Rows from block 5 of a small image deblurring model, named by matrix and row number. Each number is 500 + 25 x the weight over its row's rms, rounded and kept within 0 to 999. All counts start at 0. Numbers have three digits each. After the name is the row's rms in percent of the matrix's.
After each channel's rows are labels from the 100 images, of 14976, where the channel reaches its highest value: "top examples" is what is common among them. Only what is clearly more common there than usual is listed. The data: cartoon faces.
# conv: 3x3 conv (model.blocks.5.conv.weight, 96x96x3x3, each kernel summed), inputs 0-95

conv.24 088:532480499494470491486542477443524498488502519447474527570473504519485533523517538528527466466484506438485498501502469499459490478504501508504490491511499470520507484520457536496500512486514497499478467505504507512486521431533551493488532499512520507519511476497485538493524546518475510507
top examples: looking right

conv.1 117:478476500520503494517515494501487480477490486444492513492479550531498523508490479486483498422512500511479461480515508503435466514496449510464494435512474458512480497526510511493520500520491502464481519543538456451485499470482485504465509467516482510499517484485459479470499487504469506485
top examples: glasses; surprised

conv.90 082:485511497514510502548538526562494478518491498542523486452531490477518459491467452482454520512505487564492488516498528495531516495483493487469485520501505533483493513485545475510499492494499477468515540506482509514504461564467437503502472521480476497496501508514525465490478455504501505496
top examples: glasses

conv.40 102:457449460490499501474497471487498496492524516488578498518514494497515461505489484451500463498501497480429499434510489519541507482536481502475510449515448517524494538510511504519487500492512494522479505496495536457492511486516499506522505508531469504524497505489456483532476516527525538497
top examples: glasses

conv.30 111:478478547501447498503533502517515510480538478506475521476509476517464468476521529487492494486468517487555458467523519496505499517452455520479482462482450495561513496529499491502500459537494515516501510488499498502510495539507491544502512434511502504494488436491500491514479500506469496534
top examples: glasses; surprised

conv.45 097:458481437501460512540518504485527459525486507531519522474506470554490491495461490512494441495469495474514513507480510442495525456516473492479475519497498490446471524569513514490537515479471536522503511493510523513507507476517521479496514514541523502519507480527518505507516483499539486494
top examples: glasses; surprised; blue face

conv.20 086:520497477544448501488507485489516491540503475508465488507504507533503502531520495491480496492472525438500494449482469477494492529532497509502529494515524482479498513521474521461509489505490504465497444506490522519512485456508532507600501496504529529488547533486463492455508516488493482479
top examples: glasses; surprised

conv.52 111:504503515477532493507538531464476510505469478515461498527475497511481477498468506535504504494503511500500491584486505503479507468541495519536476529465527519500517472461500508487503511478518524491524521507498462474462512499467528467416473497471528486517520527520555508487524507522505470523
top examples: glasses; surprised

conv.39 112:457477476543514500500529480506509482492475482459512501525480465495491450506510485500476508480543492531514472471499500491527473508536562454468484460512474481488525525524483477526497492493541535473479493521495496481514516485502489506455508534499571476508526504500485454556493501489528526523
top examples: glasses

conv.58 113:494456529496509485549523513486493495504495482504503438508475526515473507514495494471486491482506455499506482538500471502511508483568499480516478396483480507474498475503504488528486487521501510466485538522425494466488522490490520461492500530505511483503510464527517511500503490530483484465
top examples: glasses

conv.86 108:496506515487448494493536487487525485538481509522520514521491469508484508525494488479543509495464521413505495506510509527495474429523453485580473524476490485485518542494527511495496495459497490512499483508503502544496503527484498505507493455485472492539523494507530491529503509491530477541
top examples: glasses; surprised

conv.85 087:536509476528519477518560481519552530512481543492536514494502480454541487474505501495548489475517548461474506482488504482457505512483476540490452495503488472516491505508474489500502516494547452527510500536505511500476478489532537529472518494508479479483491529513492528481557466512505507525
top examples: looking right

conv.83 095:524479509507490483489526492490514481506520483503497491483480516519494507505508502493418497503512537498490474504492517488484528502514486493512499514504509484487514509466599487447496490500515506453509431497488513530509524541533557442505520508514515485529486492507501472458504541485504445495
top examples: surprised

conv.55 122:502580468463523502480497520506529504520493513495486512478501509471482476529500485509489492490471528509523548474512510483486494492482445541501507501469488506570494518551516518494504490458493517492511529526495515493502502516463510517467504497504474512535537478435479495444499485551483535507
top examples: glasses; pink face

conv.19 105:486491521504539511504482489509520462461517494476525472478494544522527477473480476484511502503476499512427508445519496522477495515452513438509525529520489490457473490493503498493487496544482552533503497536509498552505480494534512514509529514516452511479468485490475503504469505547499520470
top examples: orange face

conv.49 111:440468535517465508479493488514535497508492516509491521536534527477515497502490491466504508487537509492445490474519496518492465473470449491523494509515529482506467532492503531481501497457527455519481517497504497554511450459517478526562491508498451519511525504466510469493504518539519514512
top examples: glasses

conv.41 087:543480557499512525492528502544494533499531492510472480493539511482462483491482512485552504534502527485477548545515498536475490519488536457461477484522540513510527508476479461540476485492510511485505461489492532483477486498530510492490469492478480447505510480515519516489517486490512459447
top examples: glasses; purple face

conv.82 078:543504480488525505502511480497532476473567500493462506491522506511491521476513515456483515506511545515488496467472501508474486483506445519509505485485519520501475499549489503457495470501476516515523525499534488495545426461486477528423482497517511488470505524528492518459521467497483493507
top examples: glasses

conv.10 111:523513470491424516483530477437489499519508498501505493491476518493487530497501482475489490468512518465513457474511517505486466459514455504541502531474480507454499519518496518496563515503533478487563479495495506552510495504492456510529458516542514507530481518486502472496486506509497537504
top examples: surprised; glasses

conv.72 105:477477479483503491512471510497486505488539551506499538482499514536480476506471502492481472406482480545458493477539505513490532522509528499489522468492516508541499510522521525497502512516488503498478497495505533521461503503455468508477441534505498523472514516504476452541480508488447519482
top examples: glasses; looking right; orange face; pink face

conv.75 093:476480504516451482499491512488513521519524432502491489462491501511500486506489509479525503487495510501585516477515491534506480519526499452466474464457430509525507488537471497512508471477486538518524485525445527482494498522477525483472497511528522478488512494515494536474488475475519541506
top examples: glasses; surprised

conv.27 106:493465520538470485472540511476492520511524524495498488491501532538530507527513497491500459449528502475538513484509460490444526464480455489507519530549492477490522520474505537496533522489485490495445504515517511535469494484471524491517453526539499542520462510495453501522485512477496513490
top examples: surprised; glasses

conv.5 125:481493499480534514483452497476505534450512528538501483475478498465517510504479484485489480476529523503497527478525509477521503489428500511465537486441484533511490498537520517496501508514520479490552483509520462430467524514521497496479534473491490514535516543482500498511482511451494507533
top examples: glasses; surprised

conv.46 079:495501490465502521530491488520516480508527508489481510481505475462505534515520518507502504492504520511533504501536482461497528489483454533502547493488467498522495485543482494443485517506498505488479512555508499518486487468497459513495473503509480492540537502434479477403537498500454499522
top examples: glasses

conv.77 099:504496467525486467520537513454539507544467537522471532545497499497505503532485489494530480520479505430510520541513491489483522550483472515497500484510508493503483512514510502445511544466495475504494430499523474526504525447486544525496492499515462492504500517486486523514495517465511490519
top examples: glasses; surprised

conv.74 085:484478495507524501513535467527494550532517513481498488535465479495480519503504489495542469487516493398505491474506464515490464532500496534533482499469483539515485465535466507528493516503481488535504495498533493529505540491493554528504482487535467461511495495499493524493546496480492531492
top examples: surprised

conv.31 062:521519467471543499494494516523492499462497533488484502449519461471529480511473490505553469491495520509488517483492504488503492488451503530500504528481476499520513500541457491534498481530512514496496585509456507478473508475509448556469519470536495481519481512480513505466519482509533524481
top examples: glasses; surprised; pink face

conv.78 112:533519490507497509502504474498516518538493504469523516495542516540488525447477530505471534490523506471546481531504482521531517534564503505471500506468467498469444436472506523481501465525489495547493525509488517508506505471496502495558477497459546513465475499506504532510495492515485495495
top examples: glasses